From a checkpoint of a small image captioner.
Model: 48-pixel images, encoder arch vit, encoder norm layernorm, encoder layers 10, encoder width 192, decoder width 128, decoder layers 6, decoder activation swiglu.
Data: trained on made-up ball-and-stick molecule models, 10.2 epochs.
Rows from block 7 of the image encoder, named by matrix and row number. Rows with one number belong to one neuron. Each number is 200 + 30 x the weight over the matrix's rms, rounded and kept within 0 to 999. All counts start at 0.
# fc1: MLP up (encoder.blocks.7.mlp.fc1.weight, 384x192), inputs 0-191
# fc2: MLP down (encoder.blocks.7.mlp.fc2.weight, 192x384, transposed), outputs 0-191
fc1.25,189,234,196,210,180,188,193,212,183,217,247,271,153,171,235,174,182,224,232,193,208,176,209,206,177,207,214,233,166,173,197,219,227,151,149,187,243,149,187,191,207,188,210,210,251,198,174,204,198,201,206,233,211,159,231,170,169,210,228,178,209,215,225,198,229,207,207,196,209,183,205,201,204,194,175,217,231,151,233,175,227,151,205,184,174,182,196,233,273,202,242,237,149,180,208,126,174,166,205,223,245,193,224,224,195,199,195,181,183,216,190,198,237,210,185,226,222,224,183,224,175,215,163,211,162,171,202,230,169,148,186,189,186,192,218,237,232,214,201,203,201,201,158,226,194,231,208,185,168,201,184,231,167,181,203,148,256,191,212,188,163,185,226,186,250,208,226,194,211,206,163,201,111,168,200,138,190,199,242,200,241,230,190,187,184,193,217,237,210,206,229,178
fc2.25,180,204,186,224,245,189,169,168,165,211,200,201,204,224,212,176,177,184,204,228,209,231,169,200,177,153,197,238,186,216,171,207,197,194,188,205,185,192,194,199,181,224,206,180,205,216,197,180,200,196,198,224,204,217,200,190,180,158,211,229,155,193,199,145,230,208,205,235,231,171,192,160,231,196,207,212,197,210,180,218,177,177,212,186,239,164,208,205,198,213,196,193,249,225,216,152,198,233,206,219,186,211,247,172,185,191,205,235,251,252,215,216,182,242,165,219,201,246,274,222,215,168,181,193,173,206,171,174,183,183,224,222,210,213,199,162,189,196,216,185,218,185,177,213,151,185,198,229,210,189,165,205,207,220,182,189,177,198,210,227,211,187,183,201,182,165,182,200,229,203,210,211,242,212,167,192,183,227,202,219,215,207,200,268,217,188,183,209,204,110,161,192
fc1.26,176,193,222,111,197,172,172,206,189,252,190,212,230,256,194,163,210,245,173,250,270,197,197,247,163,135,249,217,249,203,259,189,237,200,260,190,178,154,199,240,211,288,195,163,210,194,281,154,227,262,128,172,147,192,158,267,229,171,217,269,194,186,136,254,193,189,181,269,171,174,244,231,178,201,187,252,230,217,205,198,185,169,173,199,231,229,287,229,226,231,175,169,161,243,213,238,193,215,203,197,223,154,195,174,185,140,175,258,178,187,216,140,182,204,250,191,194,192,217,114,216,258,194,189,217,216,173,231,180,180,127,230,237,115,200,178,209,171,196,175,239,122,252,168,238,164,238,190,139,187,265,222,261,192,129,177,165,259,227,176,174,211,138,138,128,183,137,190,230,142,232,104,228,198,249,158,161,188,184,233,211,179,201,180,163,244,170,279,226,213,297,176
fc2.26,182,186,182,169,233,150,257,156,251,187,160,166,194,183,192,289,204,204,191,229,178,258,142,183,134,176,234,219,198,207,206,261,263,259,156,141,185,205,143,210,178,196,288,249,175,179,182,204,123,156,221,159,228,161,147,264,215,256,171,291,173,194,246,233,135,144,234,274,119,178,213,213,188,166,238,159,226,200,177,233,217,154,194,297,256,191,217,197,231,178,183,195,249,263,217,187,226,294,132,162,189,190,247,88,217,240,166,218,201,207,224,186,201,221,164,208,185,252,139,169,192,192,168,163,206,200,233,225,157,240,154,239,278,192,217,217,214,172,170,92,232,169,94,232,212,259,151,167,215,152,195,235,156,238,222,200,205,240,97,170,145,245,139,212,202,179,196,205,224,220,243,245,301,197,209,223,179,192,161,218,170,234,230,171,195,298,216,195,179,191,165,215
fc1.27,249,143,195,170,177,226,215,223,199,185,186,231,236,195,209,257,204,169,184,189,190,199,182,236,200,214,197,196,182,197,195,212,193,192,222,180,231,206,164,175,219,179,170,214,209,183,240,185,208,212,211,181,205,227,203,225,205,206,200,203,230,195,166,196,177,172,164,188,206,240,200,206,210,225,188,193,207,200,201,161,164,175,184,197,199,195,198,200,218,192,194,189,205,204,196,193,188,213,200,187,210,214,234,236,233,191,209,174,199,210,219,158,211,192,154,191,183,202,207,200,201,218,196,166,216,172,183,250,223,191,224,212,216,197,213,233,173,209,192,198,177,220,165,242,244,222,189,179,199,188,194,185,185,188,215,209,208,214,193,201,186,214,193,192,235,162,181,173,202,180,181,164,208,223,203,180,162,198,216,210,234,177,187,185,191,231,210,223,211,211,228,199
fc2.27,163,158,211,256,209,181,198,181,168,234,195,204,198,166,167,187,171,211,234,162,203,207,202,186,180,200,191,206,201,170,223,214,174,220,183,195,172,225,217,217,237,208,196,208,203,163,201,209,193,189,191,190,205,216,228,195,220,221,197,186,210,163,215,223,246,209,212,176,220,177,188,223,198,205,224,214,221,202,181,214,220,224,210,209,191,225,219,194,161,218,160,189,178,223,208,194,196,225,194,243,196,225,187,203,205,219,176,210,200,205,189,200,203,173,191,191,214,215,183,208,219,193,217,190,189,201,214,139,162,226,189,195,197,213,176,150,224,148,176,183,195,205,224,215,205,181,188,215,179,200,195,184,181,192,227,195,201,153,192,231,191,206,198,223,169,197,198,173,196,209,206,173,207,201,204,217,243,237,210,208,206,223,210,204,195,185,238,210,214,202,187,202
fc1.29,222,171,235,211,171,198,215,212,153,220,193,253,185,205,138,150,199,300,238,214,157,200,196,254,214,200,198,150,250,200,229,198,149,180,207,214,183,221,188,223,177,146,196,193,186,201,215,268,230,138,169,208,211,213,287,225,210,218,263,216,241,198,189,157,164,163,198,236,222,263,217,183,223,198,249,244,175,127,165,171,168,187,171,153,210,178,191,132,219,201,169,179,203,199,218,155,198,200,186,144,183,190,153,219,201,199,199,154,270,212,222,228,225,192,125,151,247,207,164,243,236,185,216,181,236,188,166,181,170,265,154,170,199,235,204,173,147,203,177,208,195,208,249,221,193,214,194,171,140,209,138,260,239,176,198,136,264,213,196,212,238,218,185,201,210,224,288,186,230,174,201,261,174,235,164,237,288,185,173,182,172,187,257,188,222,219,195,215,175,131,197,139
fc2.29,191,233,190,201,174,154,196,189,196,169,186,247,181,214,223,211,190,193,212,220,188,196,213,273,241,249,211,181,211,162,193,215,174,145,162,201,216,247,228,204,235,244,225,193,217,205,187,173,153,210,261,239,203,261,218,229,169,195,203,137,208,217,194,185,248,233,197,202,156,168,201,201,180,182,218,195,237,168,221,214,178,207,211,262,215,168,219,195,246,213,184,171,212,195,191,172,166,239,169,193,216,180,205,198,160,197,140,130,139,139,132,165,209,207,226,215,141,199,193,235,239,149,176,232,270,231,181,185,236,213,182,201,207,169,236,172,143,135,230,167,218,215,204,219,189,195,190,176,147,175,240,144,175,169,174,231,193,214,277,175,215,210,273,211,196,185,276,228,196,146,211,192,189,166,215,236,226,214,206,197,171,173,182,245,189,203,173,245,199,230,191,228
fc1.30,238,203,237,161,177,139,206,216,187,201,178,184,148,197,181,213,239,173,235,168,186,205,213,190,172,185,229,227,196,203,224,169,204,169,182,148,244,203,219,194,173,189,198,217,195,212,231,190,223,240,195,197,242,216,165,191,142,161,227,222,232,199,256,253,218,165,207,139,226,163,153,153,187,177,187,148,185,187,173,227,215,240,209,203,223,146,216,195,213,152,215,192,219,239,253,195,198,179,182,137,217,182,188,216,219,143,167,257,219,225,114,211,193,234,214,201,138,240,176,198,156,191,213,263,267,209,194,187,208,215,216,243,180,183,204,184,223,184,236,206,171,152,217,187,235,236,199,224,223,254,160,184,207,218,186,105,167,253,211,149,184,144,206,208,256,191,196,212,169,227,155,185,201,189,222,238,178,223,232,190,240,221,225,178,252,176,192,228,210,263,213,256
fc2.30,194,159,235,199,272,199,196,254,204,189,208,279,200,203,203,208,193,210,224,239,265,201,164,204,214,224,142,156,209,170,191,200,182,214,149,189,147,196,234,148,178,164,192,164,169,208,234,195,125,117,199,205,197,164,217,218,239,178,207,132,183,191,212,200,165,199,223,264,179,181,168,216,219,212,188,136,185,159,196,195,215,230,211,215,234,224,206,178,196,196,215,201,151,147,193,240,194,243,210,173,185,244,223,198,186,193,197,145,206,203,288,233,204,254,198,141,256,159,233,204,171,190,244,228,209,209,206,221,219,174,168,157,238,200,177,196,252,183,189,215,228,216,174,211,188,169,160,164,183,226,206,245,207,214,219,243,203,202,182,151,217,161,149,176,226,202,192,205,178,202,176,180,204,249,175,185,276,229,171,203,216,234,242,275,205,235,166,177,213,189,218,177
fc1.31,230,162,254,243,224,152,213,219,256,244,292,147,166,229,141,277,203,159,264,167,214,224,173,194,160,136,247,239,293,208,116,217,253,246,144,231,199,269,218,153,183,192,211,235,128,135,189,243,153,184,123,224,163,161,184,242,190,152,173,298,224,219,202,201,185,204,222,210,265,221,195,161,167,209,205,302,255,156,212,210,168,133,212,136,160,178,116,207,215,198,252,188,253,192,206,177,196,138,157,124,233,181,205,257,200,103,166,215,214,225,126,190,125,209,213,195,280,127,250,201,170,173,208,238,161,114,175,240,246,197,248,249,160,161,172,239,232,271,202,222,220,196,251,189,254,155,181,252,221,135,168,102,190,155,159,222,190,198,200,161,247,100,237,293,143,175,178,168,231,183,198,158,164,184,174,239,235,198,159,217,208,218,270,232,142,181,280,234,250,229,219,267
fc2.31,258,277,244,190,82,233,176,214,130,248,156,202,221,159,112,88,250,165,312,240,131,152,83,229,263,224,225,153,121,123,245,266,147,154,202,228,253,153,184,129,206,179,250,160,199,109,218,215,213,299,240,215,192,208,230,196,160,188,160,155,208,161,230,220,243,120,164,237,121,277,180,261,83,265,263,187,257,223,215,145,279,227,195,234,202,259,177,236,330,331,140,168,199,210,146,190,226,177,119,204,174,87,210,205,213,168,207,193,149,158,133,247,286,122,225,243,86,249,304,267,134,210,247,269,186,97,170,173,164,124,213,154,210,140,279,240,249,239,224,192,187,215,158,200,291,288,223,242,167,279,159,222,241,170,183,130,170,254,124,174,218,244,218,229,257,359,192,149,120,169,169,203,208,221,264,215,183,226,223,177,211,212,228,266,244,158,175,151,155,211,163,181
fc1.32,181,160,190,236,182,199,184,227,165,266,201,218,185,181,221,212,175,221,173,268,200,209,258,225,194,171,252,161,234,162,230,202,234,156,255,187,260,244,154,200,161,267,189,157,243,150,214,182,206,211,194,200,176,221,264,257,245,233,223,238,145,213,191,229,175,254,209,177,204,163,229,158,173,186,209,228,123,169,228,194,286,244,211,146,211,272,163,191,148,263,189,180,184,186,169,187,255,198,174,187,74,179,184,177,215,177,82,189,128,200,204,176,138,226,227,195,166,148,216,217,229,161,171,249,161,284,208,259,177,226,103,144,206,185,163,217,176,212,179,141,208,246,195,242,225,218,179,212,256,237,262,224,217,209,152,99,214,260,197,162,226,152,227,286,146,263,133,242,228,137,224,195,202,179,236,197,183,189,234,212,180,146,193,249,262,189,166,201,137,190,250,202
fc2.32,289,263,153,228,140,131,199,170,243,171,255,213,283,185,265,215,241,219,227,157,259,224,144,197,202,193,256,171,218,199,156,218,177,143,189,195,217,221,191,162,242,223,147,180,153,161,162,219,181,202,186,100,290,245,272,160,153,179,226,172,238,113,190,194,263,169,137,193,210,201,199,248,260,299,139,227,144,196,229,189,221,227,275,168,189,184,232,227,179,204,117,206,130,151,222,228,180,161,219,227,251,226,240,200,230,303,245,175,172,226,190,175,165,175,203,227,265,176,226,138,182,202,193,128,263,188,203,165,210,146,107,202,180,223,176,213,212,175,238,192,202,272,206,190,210,215,168,180,256,216,249,128,199,167,290,201,232,123,150,219,197,177,199,258,216,192,198,169,144,211,171,201,214,251,163,159,242,263,183,186,172,224,185,221,183,189,256,190,211,158,168,146
fc1.34,199,177,217,239,173,228,201,164,144,233,269,157,177,199,226,208,194,229,247,191,191,211,176,206,218,218,246,223,217,212,222,232,225,209,176,214,188,226,194,252,222,271,235,194,235,147,190,204,216,200,169,220,211,224,246,198,192,148,208,259,191,186,225,208,218,205,215,190,221,225,153,209,193,202,231,164,238,155,217,214,170,198,189,206,216,175,221,133,150,175,157,242,214,267,181,148,183,145,180,173,190,198,152,221,221,130,171,258,237,194,132,168,195,183,201,232,182,180,201,211,228,231,197,227,213,135,141,192,167,179,195,218,216,199,204,222,201,271,140,252,173,182,168,193,265,190,210,198,195,176,201,220,188,194,225,231,160,178,195,200,197,229,241,242,232,216,183,180,190,144,147,246,175,208,231,239,168,217,256,137,161,191,172,244,250,179,170,225,172,160,166,220
fc2.34,156,191,238,199,184,227,194,244,216,219,225,207,194,196,196,182,198,219,180,109,212,214,76,257,202,193,205,167,141,229,241,217,213,217,235,239,243,175,201,201,159,262,152,222,198,186,179,224,166,178,199,154,249,186,160,167,194,240,193,163,243,214,217,143,203,234,261,251,220,192,120,186,173,205,192,172,188,189,224,199,171,137,181,251,250,145,154,151,203,236,233,181,206,207,232,226,197,209,139,179,200,278,201,219,168,186,186,193,139,224,191,219,201,199,163,201,232,158,198,241,242,197,235,213,169,186,266,237,197,200,162,210,235,187,202,218,113,197,175,171,195,122,230,189,167,163,222,212,195,175,197,215,182,186,219,203,251,120,219,251,153,228,268,180,227,173,195,207,255,196,197,156,259,199,251,250,207,179,186,208,138,206,137,187,234,200,213,184,195,177,261,144
fc1.35,203,193,216,234,202,213,210,222,181,218,226,226,194,192,156,213,203,176,150,216,176,191,192,245,206,199,217,229,187,204,175,183,190,186,182,186,234,207,184,201,194,181,210,201,178,204,184,211,197,182,184,205,198,167,209,211,168,260,201,200,179,225,222,220,215,204,159,206,163,205,174,243,170,221,195,196,177,207,224,215,159,202,164,189,235,224,194,168,178,204,173,202,200,215,196,242,183,203,191,187,185,251,183,248,188,245,182,220,162,201,183,163,170,209,174,205,188,223,180,182,251,161,193,190,219,173,204,167,169,173,189,227,205,224,175,221,202,184,198,205,202,227,203,206,231,144,212,208,185,228,204,208,202,224,197,210,196,184,224,206,165,198,189,202,213,179,192,218,194,225,173,212,213,193,163,204,178,247,187,205,248,188,220,223,231,213,209,204,232,262,185,195
fc2.35,223,174,180,207,200,174,212,180,202,183,186,214,179,188,183,191,202,231,209,198,201,204,185,178,168,203,206,200,223,197,216,234,217,214,228,200,185,192,193,174,214,203,167,183,230,207,208,202,212,187,231,136,208,189,206,173,179,203,195,207,212,213,198,212,194,204,197,168,209,198,194,185,217,214,226,197,207,187,182,207,224,190,214,205,215,215,213,202,207,182,191,202,195,192,210,216,198,178,182,199,180,200,210,221,198,196,151,194,213,189,214,213,237,198,231,233,218,219,194,207,170,191,196,193,206,183,184,208,209,201,198,235,191,214,188,194,210,219,217,169,224,215,193,196,196,205,206,195,235,216,178,181,177,212,222,169,208,207,197,212,185,175,211,235,219,219,184,188,168,220,229,183,166,213,194,214,180,230,185,193,157,181,207,193,177,186,200,248,191,159,206,219
fc1.36,221,200,190,195,223,210,179,198,260,205,224,212,183,197,181,201,211,194,176,172,192,212,195,168,216,208,212,199,198,193,199,228,225,205,225,193,234,244,170,245,216,192,209,177,193,205,192,195,163,199,202,158,178,180,199,203,219,211,214,191,226,247,174,197,173,191,186,213,200,194,172,242,224,167,203,214,193,189,226,173,212,256,220,244,226,183,185,187,164,220,208,193,209,146,161,199,178,198,197,221,214,203,187,168,173,181,205,187,217,236,204,192,240,183,235,227,172,213,238,189,191,180,224,191,168,212,187,195,216,228,200,185,219,229,204,179,215,194,189,230,204,215,173,181,172,220,179,216,194,214,173,237,208,230,177,173,165,171,185,227,221,197,204,187,200,221,188,188,202,202,187,197,176,169,201,164,166,197,205,212,177,194,218,188,187,230,220,234,164,211,179,180
fc2.36,187,228,194,165,186,217,206,248,194,198,186,230,214,204,168,161,197,246,154,207,219,222,196,207,226,213,189,192,226,224,186,195,207,187,170,231,209,197,205,225,183,253,187,213,241,175,186,169,205,201,189,192,219,226,189,166,190,203,183,186,196,191,162,212,204,250,203,189,188,205,184,147,215,201,221,222,167,220,190,223,205,163,185,192,188,210,193,244,232,175,171,212,169,206,205,218,222,173,219,203,194,214,201,230,203,177,223,184,180,205,188,186,144,228,175,180,240,184,206,238,187,222,219,192,236,147,206,179,188,197,178,206,201,163,177,196,206,189,185,198,220,212,221,196,192,205,232,220,183,218,211,201,165,209,179,217,217,191,198,179,195,239,246,216,184,196,202,212,225,192,220,207,209,223,208,195,196,178,190,196,192,219,210,172,217,181,171,216,201,206,160,201
fc1.37,191,188,176,192,135,269,201,199,195,228,195,195,202,215,178,210,211,299,188,214,205,266,171,220,166,167,203,146,208,232,242,187,202,147,223,177,167,204,196,189,193,151,205,225,224,167,230,215,248,239,165,191,181,182,243,208,218,157,223,200,171,248,254,205,216,209,191,244,190,235,241,230,139,236,222,250,200,234,277,251,212,188,182,166,161,234,160,173,209,185,184,204,206,186,174,191,200,203,215,161,213,170,196,181,172,220,171,223,136,202,219,151,183,244,184,220,201,237,182,207,171,168,198,214,176,242,173,214,157,178,111,230,172,222,150,192,245,197,211,215,210,173,167,217,175,195,178,247,188,206,226,179,189,248,170,129,250,210,198,231,200,180,211,164,226,187,190,199,227,195,196,246,208,218,210,195,158,241,213,189,165,219,237,199,171,141,196,195,197,201,233,201
fc2.37,221,236,234,198,194,260,206,199,216,182,191,185,219,275,198,186,147,185,172,217,184,149,208,147,213,192,206,198,195,203,189,174,211,220,252,206,204,191,186,193,173,259,225,199,196,229,147,279,184,241,245,200,246,179,152,161,146,200,138,221,224,218,145,185,183,274,208,167,184,202,193,149,220,186,161,213,151,186,235,189,236,237,217,193,197,153,181,274,210,211,177,215,248,260,221,132,194,189,197,222,203,156,194,172,203,171,271,168,272,145,201,199,257,205,188,208,237,182,273,242,169,188,211,188,237,215,179,166,192,180,224,150,190,195,159,223,219,212,177,256,189,194,197,207,248,212,202,209,179,176,241,211,234,160,229,275,157,218,200,200,235,216,169,195,216,196,202,175,204,204,206,156,193,222,187,242,167,78,200,251,159,179,194,212,191,190,155,161,182,153,210,227
fc1.38,208,216,203,221,209,196,187,241,208,193,191,206,190,202,209,208,224,217,205,174,222,190,186,245,208,181,200,197,201,217,244,214,191,218,205,227,190,196,189,204,233,218,196,199,233,205,193,188,172,183,213,197,222,182,201,202,184,201,198,188,189,198,214,204,208,186,183,184,205,140,206,196,226,184,196,178,171,142,177,187,188,188,212,191,178,224,208,216,197,178,221,198,187,180,194,200,264,182,210,167,227,206,187,195,212,194,181,222,208,202,216,164,213,155,190,210,195,157,226,189,229,172,190,235,175,193,203,195,170,216,184,217,175,181,218,181,210,206,241,192,250,196,203,202,212,197,169,176,187,235,213,236,226,189,211,212,208,217,190,187,205,175,221,171,224,212,195,153,206,194,202,178,217,188,195,180,175,190,233,208,171,218,226,220,191,175,207,219,208,213,208,193
fc2.38,210,205,246,203,218,191,216,193,197,197,213,157,202,228,175,228,213,209,208,209,163,188,173,185,176,217,236,226,149,193,184,209,216,187,148,182,223,206,223,195,202,215,189,224,213,181,186,180,220,240,209,204,209,181,192,219,199,260,192,176,200,229,192,179,195,226,222,205,158,163,195,207,179,182,202,225,190,222,214,216,230,191,215,210,204,173,154,207,162,194,208,206,231,190,182,222,178,213,176,222,244,196,200,174,180,179,181,173,194,184,204,223,147,218,232,217,201,228,192,192,234,189,212,177,225,205,158,217,212,227,193,201,236,170,182,199,225,157,136,242,194,197,206,179,165,220,196,250,195,200,199,200,159,205,216,219,216,191,218,188,175,218,185,201,211,185,207,239,163,187,231,196,194,194,207,207,188,218,184,203,204,172,193,185,198,218,209,221,200,188,176,190
fc1.39,243,222,190,237,174,199,219,200,184,181,155,239,161,195,236,201,195,244,192,197,180,189,172,183,181,254,181,193,240,211,252,180,154,179,186,183,168,170,187,218,170,189,189,183,147,212,145,217,170,178,213,193,161,209,229,166,251,165,232,217,187,220,208,192,201,221,198,240,199,247,198,185,240,195,241,213,207,178,178,238,174,216,253,209,188,165,235,204,215,177,235,168,209,222,191,202,197,220,218,209,195,178,198,217,219,198,162,161,205,216,257,194,221,206,165,210,179,168,162,199,266,171,206,163,177,193,150,202,180,161,214,200,181,197,139,194,205,233,219,221,203,198,187,222,208,215,228,210,209,270,247,191,221,184,191,202,205,202,195,229,191,202,236,217,213,220,201,203,209,200,209,174,219,168,196,197,200,182,163,216,232,211,190,188,187,230,218,177,189,179,225,190
fc2.39,163,227,220,182,220,181,189,195,202,204,225,221,163,193,182,208,190,192,192,194,164,188,195,228,248,214,246,184,150,212,208,199,220,201,185,155,265,224,201,252,227,200,195,173,192,189,212,214,176,177,188,233,184,196,195,191,217,213,224,218,219,240,205,156,194,234,165,200,177,212,193,173,165,188,228,219,165,187,228,190,190,187,199,193,182,171,196,181,201,175,199,229,196,179,233,194,214,201,187,194,192,215,221,217,183,169,142,194,185,187,178,198,223,273,193,231,178,157,225,195,203,193,186,209,180,195,205,183,179,191,203,198,214,181,175,192,204,199,205,169,194,214,233,196,181,185,207,217,173,188,234,130,236,253,189,210,212,172,204,194,224,233,194,211,202,192,220,238,236,221,190,228,221,209,206,217,210,210,190,180,210,174,175,232,236,179,204,211,180,202,183,181
fc1.40,204,159,193,190,170,129,182,169,207,142,181,170,222,174,221,194,213,180,218,226,188,200,160,219,176,218,198,195,223,198,180,173,223,170,195,162,225,166,180,206,198,143,179,163,173,192,235,196,216,215,175,191,184,169,248,192,252,193,193,274,187,249,217,214,161,171,249,197,237,201,206,175,217,202,197,177,185,175,213,156,145,212,166,137,194,257,191,140,154,209,236,182,184,232,164,136,242,224,228,222,202,151,219,173,235,228,174,219,206,205,199,228,225,239,221,189,129,211,230,198,265,208,228,228,214,235,190,209,212,200,210,210,232,217,214,197,155,175,229,208,198,175,204,238,245,228,194,161,187,186,171,231,187,203,154,233,212,200,214,190,230,241,209,208,190,203,190,119,219,198,200,210,228,262,209,237,178,240,209,211,231,177,183,198,210,217,227,217,195,175,214,210
fc2.40,209,221,152,192,218,199,233,184,220,198,205,225,150,184,210,224,206,212,270,176,159,198,233,240,152,214,215,170,222,191,236,243,212,231,221,214,218,210,250,229,196,207,230,173,163,223,180,181,202,187,193,177,173,225,236,251,187,188,169,197,210,159,170,199,185,189,179,184,170,190,179,229,212,180,189,215,189,197,236,194,235,217,163,205,162,222,221,225,241,198,207,170,206,215,207,215,146,229,205,239,197,243,180,171,239,182,254,230,226,192,252,216,171,163,183,229,167,146,159,211,172,126,199,191,159,199,189,231,194,239,242,201,197,221,196,168,219,215,219,194,241,229,220,252,170,151,195,194,179,195,155,195,184,191,199,190,178,172,234,196,222,234,191,197,174,215,176,161,179,197,205,202,243,136,213,221,224,213,178,217,178,188,184,211,270,129,164,201,167,234,173,197
fc1.41,163,234,227,264,152,185,215,199,176,214,179,198,164,282,223,209,211,205,181,181,221,227,164,186,233,198,168,235,175,196,178,165,229,193,254,152,215,226,182,192,184,229,199,184,136,225,212,239,229,189,163,187,184,206,199,177,255,214,151,192,134,276,230,181,228,226,168,161,189,212,173,171,203,229,203,186,203,241,157,200,239,142,191,200,203,179,195,232,209,171,191,228,166,172,144,174,136,211,212,157,234,203,231,170,184,169,281,226,225,231,218,188,169,159,203,233,234,196,189,228,261,213,191,200,265,191,139,201,154,234,216,227,134,198,180,222,219,229,172,189,248,231,208,158,164,140,206,176,224,223,207,209,162,261,214,250,198,212,210,209,181,167,209,151,237,210,240,180,159,216,162,146,137,207,147,150,221,248,239,215,222,240,203,223,219,182,199,221,236,184,185,215
fc2.41,230,172,182,244,217,249,183,166,241,193,204,206,206,165,227,182,223,168,213,159,202,182,214,194,238,194,174,175,226,193,174,220,183,153,239,264,244,204,183,201,198,195,166,136,169,222,254,210,209,217,219,195,186,180,195,152,157,175,201,195,211,229,231,157,214,156,209,195,189,243,241,217,257,151,229,222,225,199,233,208,203,228,175,257,216,132,227,171,218,168,158,164,178,224,167,182,219,168,180,142,218,223,203,179,196,250,219,208,205,202,216,205,198,181,174,231,172,197,223,207,189,154,226,209,191,190,243,213,168,189,164,218,163,186,179,146,203,218,230,255,168,212,218,161,216,262,210,182,184,210,187,155,185,199,173,169,199,174,221,244,198,213,218,220,220,229,214,211,209,188,202,163,179,194,199,225,216,227,211,184,208,123,229,237,201,179,178,206,251,192,211,201
fc1.44,239,163,270,199,174,203,232,140,171,134,174,169,249,165,230,132,154,230,182,157,292,236,172,222,231,172,258,186,168,258,146,169,155,285,313,204,173,200,158,214,191,199,174,169,176,168,149,309,255,179,197,148,174,214,228,187,170,203,198,155,155,198,200,168,222,218,163,164,143,247,173,194,144,229,179,266,184,166,226,145,201,208,153,146,143,184,268,215,219,194,193,137,194,153,176,154,170,188,202,245,142,206,193,189,196,248,247,165,273,161,263,220,223,197,215,248,188,195,213,188,193,194,223,192,209,241,218,262,157,148,178,227,261,162,216,182,213,196,246,185,281,240,168,191,167,164,188,206,133,136,226,259,192,169,195,204,242,230,222,174,190,201,277,217,225,212,194,276,237,234,213,240,154,218,254,197,244,273,97,276,139,209,143,218,294,253,207,253,185,155,229,178
fc2.44,211,236,217,218,120,174,206,216,192,165,266,222,197,206,158,183,138,165,226,161,191,162,164,209,179,191,181,227,170,155,219,202,221,187,232,178,134,204,198,149,189,210,260,273,186,195,127,187,152,186,233,239,239,275,222,282,184,137,220,241,317,180,290,287,170,229,184,256,205,127,237,292,217,173,253,199,228,256,170,180,227,169,197,207,137,241,117,186,221,253,161,242,225,207,206,233,204,200,203,234,236,188,210,190,196,179,145,160,132,184,181,222,125,256,235,256,201,204,276,201,264,227,126,216,227,188,195,157,203,246,214,134,176,210,203,239,203,181,114,195,148,226,170,236,198,156,178,164,262,162,190,216,221,178,199,152,193,139,200,275,192,207,192,165,249,174,219,111,186,140,206,209,172,208,186,204,123,168,255,209,204,231,171,170,245,157,336,190,190,151,250,173
fc1.45,162,210,211,217,177,189,199,233,238,245,225,164,206,213,204,170,259,235,161,209,200,213,206,204,162,232,241,183,214,158,204,219,217,159,213,196,190,197,158,154,158,177,220,183,233,225,172,210,204,140,190,230,215,148,241,199,188,204,199,201,255,205,175,175,172,240,175,210,222,168,204,221,257,220,169,218,178,157,169,163,197,187,200,257,179,171,190,199,203,202,231,241,182,199,238,228,229,207,222,245,226,165,160,250,256,157,176,157,132,186,204,160,235,219,120,196,220,226,224,199,209,188,212,203,193,186,233,219,234,214,174,220,198,190,191,188,200,190,162,156,188,164,154,173,190,266,200,266,201,204,186,234,212,193,178,206,214,279,192,181,200,235,145,185,197,224,262,175,227,255,212,103,239,225,193,193,196,153,129,206,115,196,177,192,232,216,229,214,222,209,181,202
fc2.45,168,211,186,158,207,179,217,210,202,190,188,233,246,195,193,173,188,211,223,256,171,217,151,210,146,186,234,191,220,218,183,223,243,207,143,256,204,178,283,192,215,205,167,214,168,174,189,153,224,244,205,200,203,203,197,213,179,184,178,182,187,199,196,192,205,169,185,189,228,264,175,190,158,178,210,196,213,197,233,221,177,195,176,223,211,200,193,186,166,191,184,205,176,203,194,203,195,207,229,180,162,185,236,223,209,208,206,250,242,227,161,212,192,199,256,209,168,208,222,206,246,216,227,223,218,226,223,220,186,197,212,283,200,227,202,256,218,170,203,211,197,190,159,200,223,173,174,193,217,170,187,150,230,212,222,205,239,208,202,196,176,174,218,209,182,224,188,166,163,161,189,229,175,182,231,213,166,171,203,174,196,181,213,207,200,207,145,170,216,140,203,177
fc1.46,202,204,195,181,188,194,196,190,218,160,245,188,185,172,226,188,205,221,183,220,183,207,221,204,199,212,194,243,199,189,157,198,229,189,194,194,208,221,210,195,219,189,221,163,215,227,207,226,169,196,188,192,180,195,227,222,210,205,178,192,212,194,198,177,194,205,192,186,218,221,190,185,149,216,221,177,176,174,195,179,213,159,200,183,212,217,209,213,210,193,195,196,201,209,206,212,157,191,176,208,190,228,216,213,238,194,240,205,247,202,195,225,198,195,241,207,202,181,215,180,201,211,186,200,202,204,177,206,208,199,186,198,202,205,192,228,207,207,215,184,220,190,206,201,208,181,193,224,194,206,238,221,158,194,231,215,203,211,198,180,158,196,202,193,169,175,219,203,222,211,197,200,203,189,200,172,196,203,182,192,195,207,213,213,189,185,184,218,221,182,187,201
fc2.46,202,225,196,196,184,199,180,210,206,190,174,217,218,226,184,211,177,209,205,186,197,192,155,195,201,219,199,198,200,205,201,210,194,209,199,195,211,198,170,191,214,198,205,211,176,205,193,215,191,218,206,201,184,214,216,210,193,200,217,190,183,201,201,177,188,195,198,219,203,203,240,194,198,178,232,189,200,206,200,253,191,191,221,196,199,184,188,181,218,196,191,218,216,210,197,200,188,214,202,197,171,207,172,205,180,204,201,179,180,211,196,202,173,215,197,198,188,215,190,194,222,200,210,224,190,203,231,213,182,201,196,206,178,194,177,190,198,203,199,194,202,194,218,167,245,199,192,199,210,190,188,198,215,240,180,218,215,188,207,223,193,188,228,164,220,199,182,207,181,190,200,228,177,200,197,198,173,194,205,218,207,194,213,219,213,203,204,207,211,191,197,190